A small image autoencoder, trained from scratch.
Model: encoder norm rmsnorm, encoder width 384, decoder widths [64, 128, 256].
Rows from block 7 of the encoder of a small image autoencoder, named by matrix and row number. Rows with one number belong to one neuron. Each number is 128 + 32 x the weight over its row's rms, rounded and kept within 0 to 255. All counts start at 0. Numbers have three digits each.
After each neuron's rows are labels from the 100 images, of 14976, where the neuron reaches its largest size: "top examples" is what is common among them. Only what is clearly more common there than usual is listed. The data: scattered letters and digits in many colours.
# u: gMLP up (value half) (encoder.blocks.7.mixer.u.weight, 768x384), inputs 96-191
# v: gMLP up (gate half) (encoder.blocks.7.mixer.v.weight, 768x384), inputs 96-191
# out: gMLP down (encoder.blocks.7.mixer.out.weight, 384x768, transposed), outputs 96-191

u.368:134114115126126132123128148123171136126122090132132164128121138138117124145120131141132126119133129170121139146066174140161127135158104131138134123139116122145138119126079126126139146150137119127034126161165160116087127124136145139142120118093084066104177127126116000153127051125120142113
v.368:116154150129145116126115122141148116139124065127148144128156129136140163131111107131108142130142158140121111131193195119127125132138121096113133110140135141105134125130156109133132130116118131134241102134147113154124141125136143117121121124116123172111131113129133242145132180147130141135
out.368:174100101169082178155200142148118188080144163166117136137111143104119045125150132028146104130102083114083148130125095138138118124079105185141141156061117093162171133157113118150132130128169151151125169079099076096132108114150102138137140149148134128190100168145090125066138132090141070142
top examples: pink; orange; white

u.458:122131127182143160142127118138102111118157129140144156092124141144164156175095081109090117148170083116114081138119110149108078155121121063152111109106154130094110122086139128152093141106111115151119124129139120173123117083144201074089130143146117152094090055129104140132167136117165136142
v.458:119147104113152124110090114129096125144151187104111094123104117127179097090147163165114109123147108089137068165074125149121172078117177147149110158169132150138105094151135151122101113095089115111017169163098199166141108163115125109077136127128160103131134098118121033096091045129155126102
out.458:119121140059173072093095129116119080138114093080116101115117140131103142120120178176126142102134200151169153117169195124134145133199137109137125053146164131112106137109150172087122131157127129122185090134153148130132145172110108181117115087107113134068178161118149163195072134150090146136
top examples: orange; white; pink

u.618:132122128161133142119126120134107141133136152141129119128127105128144135128140123126143122143116113121126133124082081147129113134109134120128135138126131125115102143110112130137140125122123134138040128137125156121138123128119116109140135135147125096132123124138121045118148050119153143119
v.618:141130103076126116188131139119146134127121105100113133118117145143115116145110143120121091126171126142120128152158191120131119125132117133147066108127116130141140094111125149122096141152143099125197143114098112114083128124136165143110130126097111140145135131131104240135085183127112127120
out.618:163132138105143145167167123110123185209093115107162126160124113104108108138172084117145150104142091128163189123132161112121125073091134136079140165189099183099153155138144070132197095170103171136139173117105130092165139105106111161161099092067123156187149172157143137133127142120119132093
top examples: purple; black; blue; brown

u.121:132133115123129126126112090122080136153120182130117104145115073140138121102143163146147113124138101110125114150068074140112134091124152128114108138156110146146094123116104155118114123128105126114031136150095184115135127165114126134119160115140161058140129146130128036109109045121144146104
v.121:182118081112115144202178137130157178118107162138084111091110132127101107132141155126159047128163155158117141165164104125136127152101124134137084157107113114143172131138132122115111144133180103130191171105089106090104114095146126151151119143125111125203073172139080209095083191108063061120
out.121:137146176089179108128112128137114125176136099072121093131169124122137152147149125143126153106106167099191186080125135126111121159100159120100119114121144158077097181108148140163127098135112190163133106101099128111170149148084061136136078043100132135117154178148167136128126133145113169167
top examples: teal; white; pink

u.636:147109081089115124180142170110207150115112075106117173132102168144093102149107146123129095116168135183110146173130214115171137140154084145171078101123103115167165091130084127119122169172159094120163149132136123103030119114147166161137117125069077116138158133132087147164091143125093125121
v.636:113129084054131118193141160091143126126148053039093084131133134141089125146091152130104068118201152126149150124156169122107143116152114129133059113131148134086118115094138165142058096167175130130136145104062104099084143138134126160130093112080110166138133153150151141131080138136094180159
out.636:210159099140109154169243150138134164120141124107103128132134154111105066170110132049132048154177120100112149114124117147133109115114131120160092118015122134109165138124115137140099136157179151197126140094091097065120122101115111148135108110062124118175109183169104131100125132148121089131
top examples: purple; blue

u.526:129135128097130119138125122123118117126126127120123116117132128122128125124129131120125125126133137128134124114160177121108134122125137131125119117128125132127130121127166145123119123130128127124205130112097109125125127136132132129117130130127139154141122132126132255126098194129123125129
v.526:131152125068139109139125117125111104134129135101107091119129125123129129130123151110111116122157137110129102119185165122107129106124159121127093114131127140121123118114164156115090114141125124126221133100088095125120137143130134137092133126127138155152126138129129246120082205132118124131
out.526:132089085095121093130124157067144110060109111101114142108063156110080085088127193065142106140156175164128159151154165110151171110179078182161143037099134101175185106161151150074136173174169103110150148093153087110114122175178132216118144170145104149110155161117134139186100135123060048133
top examples: white; yellow; pink; orange

u.640:134114134191114162123132136158129127111145145130138125143133123125154128143140110114130128177108110099124132112093070156134100143114114129140190131109158125084124146125122110148140130102126143153051114127140113123148116107118117097136126162142106122124096125146128091112198112123161113142
v.640:095162122115155124159112128094112106128136149112124104094119145147128133131098093145111137120181115120108052161165160099104118093136175096161077128133138125121129064120144129119097120131108087106176125115113108189095130131132196122106126126123162178133113088117100197117093174144129127131
out.640:122140109123172138137159132155151150245111132092160115145130106145129157146145118188131123074168116111131135136119126146135132061130160089108112195219128187083126129115117114128138107129080150134124128191145198128135151101079131120145078102063117112184134117182123126127131119169146213071
top examples: brown

u.516:129148128079142124156127134133125110137135128095117112135131129127126122127126142124114109122158128113137120136163188128113127122134148131132103114128127139129118096125148134123086138129132135132204125110093109124115140141113139135100124109108154151144138129142120255134087187135132138134
v.516:137111140078112127124157159137139117110144040096113143111120173109121126162122123099132141134135133133154148093174177136119110161124117142131111117108133125120149154116142113157096133151136156141201122114136110127112121103136113146129100132109089174123157137135117198158109180125102120151
out.516:112078091108118115119107140066140101087112119137131180119074144165087115109094164115128126160145145195127125174180192118153154137237076142148139060137107112190152099131139143067149181171131072099173130144175105144092118147174173169122142177118086145073169119096132146204092143132096112125
top examples: purple; brown

u.725:132138134088132112134125111121093121119129110125110119108133131124121130125123134105123126124133143127141127096192155115106111130125140127120107110117121129124125132111162152117108122138130125125241125084103086123132139133135122135110128124131146173131126146120132255131092224123118119138
v.725:121125135116117118116126133114155140132124156125130055160128099112156106111150145122147136120111125105141123143145149131112170130106137147125140149143124140145133134164146109154142080093104145144176150127109131132147114131128111125111148130129145150164136136152149197083131152131138114137
out.725:121039095129094126127096132061121144057111152152120180138064121139089075066129171118139135143098136190119162167143153134160159132179070192140158114131088100218155103163102132067162183144147082086139152137156125136118093156179143184136171183146124129096161137083115120158107120086093094124
top examples: white; yellow; pink

u.145:125123116110128105119126131108156133125132179134143118148119114120125104091145159122136127092111156144123126165153146108141183111132135154113142147121118131159142104160148107092146139124128096071189162118141114144143130140142103146135149111130185158175100132090122179129093168134105117161
v.145:125134134091137111135122146121140123117112088125123135118118145129116125121128127126130145120125146149124138150177214108139134118145122136118126122138122120149151098143144121130124131137123111106209142113140119137106142156146134142119131122131124172109149125113130234151101182127109123133
out.145:111109106088166090116071116077121083111097095115093159138078129138062123098099169176122132113162192168138120141150161115144167123218117150145141044160105126144114102141133167051129165148120086116149080129166100124103145162146161205109143155102104135054183157104144142171092130140084116136
top examples: pink; white; orange; yellow

u.233:122121110129155127136104124109134101132116111148132172097123143159122148160084120156113121138174110175106101169091153128122115131154108089156098113144137113135125086080119141128117154133110077126053116164157151141095132120146190113124137141125096112092140075116113050161127066128131145119
v.233:114108110167125151126126144136158120136122141150146145169108116152132128132144120159136126131112094147105116151051095145164135135151094137141156126139124130147140108140088100148146154118121121120030133160159156122118126122121153117141151143113109087104154113125114000130178051137134150129
out.233:116074091168088175105148147141153164076131163192131167144087143127106071090130149105137138112088094161082138165120089148163145122149084185148184155129099089212166096176076099099162170109160104105109158150174137134120099134156129156144156171154131099128118124102084072138162096090132101099
top examples: pink; white; yellow

u.246:130120126152132140127125121129111133132129134148132140118125121142131146142124121133135124144129105132124126136075080138127103133125119102133121130128131119122111131096109138135137130125119121133035122144135146126130130123125140111142132133142122092118126116130125035126152060122145141124
v.246:140134104076125117180132140118137131126125109096112128118119143139113116147102142119119092127170127141124125147164187120127119123129121129144065110126117130139141098111131150121096137149142100128206141109091107117085130122134159140109127127099113144156126135134105236132082189129113124122
out.246:141126125116107165141199189180189162138131088116146154140167174108112114136162083105150170085123101123122159122123154123132120125119115113136159128097166106099158129164136036185176141141190165162134179129144120124141102093095082132154079066085088156134123139152118133165159139131135149119
top examples: black; brown; purple

u.148:123117133174121144104130130138133133119132140149143135140127122127137129123133121130135139137112122127124131127089093137144134136127113132127156133125137119130127135140111116134149130113128133127022126143145142136136123123124122116143130136139128113120123123124130044124164053126140129133
v.148:130163133077164130159116136142138106139121069106132114113141140118145152153103104128096102143176136127126112125172220130123108119120142093124097108139138146118122105105140138142082115132129130137200118117118118132099143117122151118081116121099108146129140117129126221135096187146140136121
out.148:157154141134133136141185143169150170183125115094141093129186165111133121163175095112139131061124121073157191098122114121112094145093153115082110171088130163098136155099120104172128084145139190163125131109115128100155154084063078131146091048079133122170113170191125128121136130123146154163
top examples: black; blue; brown; purple

u.35:125114118160123132101127142127161144123131158146142153154114124123136113114147132143139140114110127155117137150062141144161178129140104151131179145142126125166138129163092106129162149124130130115000136170169171123130118144129128133138132130121111087113153122126121000143146011127132132120
v.35:116111128130110102126112120110158145125137179120139083147127097118165102097162152136139130124100118103136115163140157116123166100125140165123140161149106140152150123161130107129129131091135123135155176125078122136147114150133116116104162121126160136166123128122118174085092155115144117128
out.35:096072113115111129088097148138144130056117143161137107125076142116123078056176176131144165081057175151111178150133122115145160153141090205130170113097143079188144107185129130096152168104144116076135128119164125120140117184133101183134166165229135135109144138106115129148124126056096083161
top examples: orange; yellow; pink

u.438:136127133128117131108136142141125142139139099119131108156138126116132133128144144128147133123104144116139143109056108143151133127118132132101151154133120132099121147144094124127136104143137143134002128134124155120145128136112102146141114112119105059137143145137130000118138036132121134111
v.438:118125150186122143078133134143112143136134137147139115148151116108155141115146109133144156123097128112135135105082070139139120132120136131113176155128147118113121150146106109137149107105130153136024121143142157134150122127107098110145125118147135108116121132130138023111175055123153130126
out.438:120085091167104207104178219209154178108147149156146132152108174140183129145123137146129145110089086107085109146107108162156141158128107119176163147112176085150126119155113092191151169070168160168116131167172156155127104119094115077136098139148119112118115085142073117118155114115186157129
top examples: orange; white

u.590:138134110018139108147131137125143113138120111084108114127123137130114115138123159135118111109163150141131135144143221122132134115144123132131087114147118140143143108117130150111096133162142123124175131132113141112102137138135133157115123105077107117142161143131125185144074145139109133107
v.590:117123143122153099132127095124095139160094179112132079124161061076188137117188126106164129150112117080146142122113091124098152122072183130073139145130140159111154172155126128153159064094086140131071173118068138128171127142128082090134157122176159110155121143138149059087134075127149111134
out.590:090063134148067128122082107072115159073120151171140162131097102122127067057152134140137167134052116153131151148131126120144140136123085204110168174140095109183149108179115113094163145117117099053127179138140143162129096145187136145144170181197138132106134114083125120119128122070112096124
top examples: pink; orange; white

u.745:092120150140147096063080089097108089114126135177144146089131113139136136096108120119110168124111158160128114122197179095100159131141140132118152090132134117139118108134206135113150132102085090095192117117161101164138137155148141118126142139165178206092134106088152195143104182122130130150
v.745:136119154169120160106153138156108138139147150124130100145148101107160128141157111126138137130102106073145142084074065161138130144103143125115158171119146140093117165144105113156137095103127168155028134132124157133168110113112096105146107124136118098141117138149133042107177064120166130131
out.745:140080112142093142123118089106115132096087153189132128145063108115089064072178156089168134113111130172088162158128106130144146109125112188123160146136091091193161096161097136086163152131124094079118159124141117106121117151168127179146179182175142124146135147101109113110125113062119051124
top examples: black

u.337:125166128082172116133125127112113095143131118101118111103133145128109120127111142121119110119163131127133115124178203115088122109130177103115072125128138139112120115099174147119082125138119128123215121113109117119123147137134123136118113116113151163142136129131141231137080187148110132134
v.337:137165099116145114150109104134092146146117138116109128126123119146143123153102144108089095128172092133098087146154135138135110092132122093140071112137117136144105054092142143104085155138118097141200146124105101140102141119117191133107140122123137129150107095130113244114094184146119164109
out.337:119053097159079157109131153125138178064142177177127160141087123129127068083149155115141144127058111154101166156113095142160151142121065196130181167114088097224152120174084103106171164107160105109110168147155147132139090141161117149152163167169136111127128127100109085131157107083121099110
top examples: blue; brown; purple; black

u.296:136126104089130119182123133115155120122120120103122140116118143160122117145097131123110090134172121151122124169160213118123131133139117131155078093126120128143142086113132144125102146142131079117199143121111113125072121114142182134113132140102109157126130118125108246141093180125121127135
v.296:142140081113173146189130116123106105144141182118091114118102150158134091170077155144097101141201065093075074183090125150097099095120147073190049137151146133148121078083143144121067166125107107147106121157092136134116132123117166094076170140102124108139116088148094143132117109136140134111
out.296:134122139066181059105115128137128063124135105085097100107131154120092114140118172133119119076145208149164169116139161126135138143174135121137110027103149122124110148100139158080114147152141134146140082111143114098132143157105090188125114061077124128090149179127156136203108136168080143131
top examples: white

u.152:111136160142152172061124120142090107137163127105163122155137116128207142156128095113123152173114088087180123079138120174091110182131159099135183113123154158062090166133171119153106115102096173167108122136116131128151102106134128050098099159136111159099137110143173149115175121108177133167
v.152:103150163185176158111130130126111070134152138151153145128153136127176173152104068144098156145127099094132075126114125131116121141131170059148155144127177127054101130112142100175123116089073143156098107156145143179147123107137146063126121136141139156104105056131137119128178096131168138149
out.152:087084082138147173100134168162163113168120147113152141144090134153149160121114151203131136131139114120116081158122135169168173088181114096170154142212182125116108097139126105123153153084111111125125116224190217172109107129093152090123107177126082110117151079148111122137142108162161200082
top examples: blue

u.681:147138102074140104208117117109133116139094077087106140105125153170110131155069137130120094130218123150122111164151161112100106115137129110152014106132115122135144057081131172118077142167134080123178131112091108121066152120140217139109127124087120128140129129133112191146086178130116136109
v.681:128113135172129147115134141125140130132124123149146162148124133136134124130135115135140134130110119145129135135058103141149132139144110136134164146135122117130131137130098112139156137123122127129007127157156146126133117117125132115146120135124117087110134121132125000144165055127134136129
out.681:106150179124155141070134129214122127125162131113124068123178135103177147135150126139128178069079133079142131077107083146125116154076162119118154137108193117085086167133134107190100097067134200162104107117124151143162127145079059093121097068172149133107118140139129116100183115129156173156
top examples: blue; purple; brown; black

u.703:128096089128106146145129145108161150139119158130152154148083134154114101119136148160174109127121090139124141179039117139154160125142105158156115144162089126185156112170070153116128171154130118131038177144111172095085106150127134145132144106093116052132154137133094000139117035118123132098
v.703:148127124159131134163132143144144139116127153148131131153116139123117119129127126117152112136121134124128137139088045110156134135119116147156130147116135112123136123133101111133154143110143105129065137117141123120120125128115129130162131129144128117146079122139121044109182108122114117148
out.703:117096089113127152107120165128133121071117097093094194161102172128093121105068171160121130108124182147146122112128156146176160135212106135198159059099153117125124114153106141079113167136180124152141104158188120163104121120114121211100094116072093119028152160104105126161115111135097118161
top examples: blue; purple; brown

u.453:128120120131129126139113146109174118126103055143144172158116137149112126160080111161103134108169121177102117181102255135160132145187095126164125105162109130154151084141093095117125155149126100131117122190195155142066124109141204138120130118076089106093166097122103091164112082127122157129
v.453:113123176194143148090163163136155118125128057143140134137151166121141143146129060129131186134099127122153153099131120124115129151129169089130173132091168097064114155133164103164183098091134167151082093117166124137158141109128114105158075127131104155113134134138159080146175083139132124176
out.453:139051070148079163129141159108133167054141161166115176139072146132097054097129173085143122140076126162108175153130122149166151143156057194156169128090090091217167117174089118090162183141184097124129164132153102123121086139166120180142152162133117116115133156103106116148130126094104087113
top examples: brown; black; purple

u.756:139126127106142130142115095120071117152122147119114111121130109146115133129129143146141115129142109122150124136069083143098107117130153105130092136141119135125112128087103158125115121143106125126033120132107166106133135133123128136131139114126145064132135147132134052122120057125137139114
v.756:156116094123103157210160182141183164129131112117106160116119182128092090178097130118134071134153093162112137168102091124166096128124094155184053142096110090158162077111079109132128159153166081120138152119131116104044120085128154136156130151086106120195089139136078134117118154122090115145
out.756:107138179086173093105090107136110130155133103079117097130172114113145150117154125164132182082092159109187166080126138128116122156106156131091128124135152151082094167128140127155117092119101188150136111110109154135159146148092070137135081049132138144096164174130165135135123121135118184167
top examples: black; purple; brown

u.480:144136119132151132165118103143149102112116076096132158108132161162129163189088077102110101136196111152120107155161168121125069158127110059157061068101148150094144089050134121154077146152125106158190119114147091139092143077134192106132127133117103160106111077148115198147154197137134145147
v.480:113130161188139140078124117138108122131136141147149119136145107119156159117136105140133161134090128110140126105090079136120132131122158113111180144130153128097106148141130115137157112089107147134041108142143153144158127127119109096142124128156146116116118124128158044116169053129154131132
out.480:138096106131111194119195209195166158091153101100129146127146222129140117162101111083135130091140112123127162123105121151153107169158100114150127087057161109132147146121107103161115138141203168170126131113170118128131106082104119167119094081083096110113116140140083113188181139119134133145
top examples: brown; blue; black

u.190:146134106090148131159111113109104131144111096108112133097121138178116157174109146130137101145201096154129133142083113145100077133133114068143039104146106130123105108038103185127054139181114098140066124132101143096102146135139170137104129122112095072113157139139123065150100093119131156107
v.190:116114129158123153107132156119158146139125117146136160137120141127124128132123123159139139130126125151120150128052109146161136142146096136145151139133116116137119136144074125128148144131141125134023133168165174123118125128125129127138119125114107075101152119125127000144152043129124152116
out.190:108123183077181094083097117154110109137139108090113075115153126110141138127157150157136183080087180116182175083143141126119135167128154132100135091128175125094092179118147146156122102111114182147144091111121145122164140173098067137136095059147133145081169171130159142149129128134117169166
top examples: brown; purple; blue

u.111:158109112091103136144139147135153138131128122114083115179105139104095118144142170125149119112096137127123148123063111138180158131133100144125178146124119120138160140152086119128158119160137145147011154138121128104136119126140111174155112119110067054129148164138118000120151032115100093114
v.111:116119120158112173111167160175150147146161128148119137139135119104135129135150137121168156128100092126120154106067098161156129155119126140125170160138135121128124164144093101162151112131129151164029118163148139130126106129110118144141104130124104073134153143159132024116195050120143131145
out.111:139152133155111175120205160207134178130158147116136104150156150120178129166132109106131122086105080079107130098105108166151106126076138091144132176084166124096117158131110097183124105093172184175110131140124153139139117088054094088138080086115133110170100116153087116079155119120178155140
top examples: blue

u.690:138119076033124127161118151112201134133122146102126140141097134155116104135130159139144080118150121147123131174096217139147190129154106141162084121150104133155143093141064148119110157162138105117101153152109160105065111148135151145120121126067088071139179127142100065142076098128115138111
v.690:121119119165128144111141134163150140135137146129146144151126132123135118133136117138143131116118116132118139141013101148155145128126117132128157159137127121128134139137089096140157140127126136134011134151142151124138118119097131120139122111113119050129127125135118000122165063130132141118
out.690:137038105155067155125129137110127177064132170183121169136085128132115057088149149095144147132051108159106187149125109140152135155123068209125163160102073091223164122162091113112171168126156110107122174124144118125134086135169112161155165160172135121120132143098114114138141125068119089122
top examples: blue; purple; brown

u.556:141149105099132126178110085119085105146130183103105107121111114151140125136105138117114080142193069103118056181140106134098111096109161099150054113137119157132119075087138158121066135127107078130161156111075121137103123123133183111079160142133153128165094095135109183101095169125146129112
v.556:125137114093125093165142147118156129124123099112119140131131149129114119131103139120115132122136143141113118142167192107132130135148118135145103101130117129135143106132143111120114137145145103114202141110117104137072125116150155144131129114111113177135128127120119252137109185135106120137
out.556:088135183071178079109063109086093087161099087091127116121138112114156174098125133196112181112128176143181125103162190108109152133143166118104124105172171149081102142117184144129120093122067146098169114136130179162156154165113118134112103100154134177072171124115163146160105114126096147163
top examples: white; pink; yellow

u.377:136143129191121165137142112147104131136155173130138119138135121137151135146134097126131102160138064075116086118101029151120093140118139093151124141087136125098114128104120119157116130105129143139103140103114108139136089090128140068127146142146149122146068090142113148097178141118161126150
v.377:134131134124138145145157158141168114107140071110130158113133176125110141159092106107108147138131129123138139110186181125137106163132113111152127118102148108095156139123160093148127136149142143158221112108137078125117135097141132122143097151104094191112110115142114242146146206129107131152
out.377:090142133091205100112098118145129116213122123072128096135121093131145169134137158217128142122156134107164108118120146139138154087130165096108117148243172157068094136133136132136125099092076147150125111182128214158132143153075126102129078117122104116135175125153149128130120108171144216099
top examples: blue

u.201:136122131157119148117145137153133132127137151125128122122133128120120128134130123118134123135110114115133135114092077138144125127118131127130147141106142121101129139130123111139158122114145140137065127115138119129139124113112112125151120133143131111143098134135122073112167097124133121133
v.201:123119135181124138096130132136142133127129140141142137143130122126136129125136116136138141130109126130125131128079094136147137133129118132125163141129136120128127134143102111134156129114128134127021124149151151132137123126123122119148129130135123100120130123127131003126164046127140132129
out.201:088104140131132119097074112128114120074129164160137123127086069101155131085160153147127141186106117153087103139127141134153168088100111142116154146181156059142109126162134130110160125047103095073122134149139152145144094203144128112128163206255129132114148088088128120104127116125148115081
top examples: yellow; pink; white

u.696:106125147171138136082117117135099123134131137151151130133138111125154152120127111136127151139108127112129124110102094139127136124126162122120161141134151127114112142138133120129144115099109141129028115149148166161148131130123114094135126131143142117116122118123142042123159034133152130125
v.696:136134100070139105188134138119142124144110109097109132128128142143109127137101138139118098118177123153109128150131179112127119122130125122137057113134109135133139092099113161109100132162145098118178138120097120118069133122147170147113134107095112131161137138128104234140087160137108131106
out.696:179129095147093174150217169177153184115162145121129121139144169111131082168134119025140104121120089086109168119116106151140102144075117140161122138033129126134167147139107098165121134143199178181122154096111088103136112080113088132138102101092126117180084164166105126094143135124145109147
top examples: yellow; orange; white; pink

u.659:106124129149141121091098094112086114137128170151140119113116096133148134112133132154138126138124107129128108143106098132106145107126151128120130130157125133133110118135132151109132123104091106109039133153122172143140129151130125110117149134147164105115134113115132025124109050127156130107
v.659:137129098071132118169119140119160135136117101098120142124114147156116115160114146132124091129171117156123128164142212131133118131146114126152072102140115135147138093114115156120099142158141089128178136131104133114060129126139166144110130122084104122144147132135109205140081163133120134116
out.659:159071087150072163149188165131151192085145162172131152133095149122106048129147132046143113123094105126097192153129107135151118144111065192129148160075073104210180130168103100121162165144184128143127178111121096100134095113160114151152146151121119121174105163138116127123139137097126079099
top examples: orange

u.638:133141114071145114153108100122081110142133181112090087112105108137156114112123164107114103141156104109132091151157141138101142063114209128127087112138131161136112090119159173113095123112104105126168143108066107131128131155121137116077143135135163131166108124135121169100054169130159133120
v.638:128154118067139123145130117131097104144136126096112095114128133125140139134122149120114110122150125105137107118165170130107128105121168110129100123137127149115120118116150155125085107134122136140204139111095120138129142133129141132082130122118138148146128137134128234129084186140121132116
out.638:143052099151074155125119123097120151060118167180128153141068114134112069075168169074165143143065121159115179150135112131150149141116071191135165141102097094191158119166108121107173155133148098095128169118144109122133101149168114168150167176190131136123134140097122118116138123060110063147
top examples: yellow; pink; white

u.689:154108079111103121178147148114211145095114095122117169116100172133074085136115133092134090118151148165104138170169163102163136145141072156161085080091106109163180081137118109115155161159179088111206153095134072113039118097145164162174130147102106158145123126118091201141114205118085107137
v.689:120155200153186138075135155140127094127139063141153129108168148112141177123113064132089174152117148129125114074180171134101110131152167060098162139122155084064078139127185115139142118088112152145175047113146079126145164146106112073126115104131136155067162128146171187149132164124176135170
out.689:206127100137095168154232164160140167109139121105125139133142189127112058159100123069131083093145127113128175123126121139139112164133115125157101105007131137132170133116120121136118156152188148196130142103130107089126120091111112162130096094050124123154113174166096129138132133138112106163
top examples: black; purple; brown; blue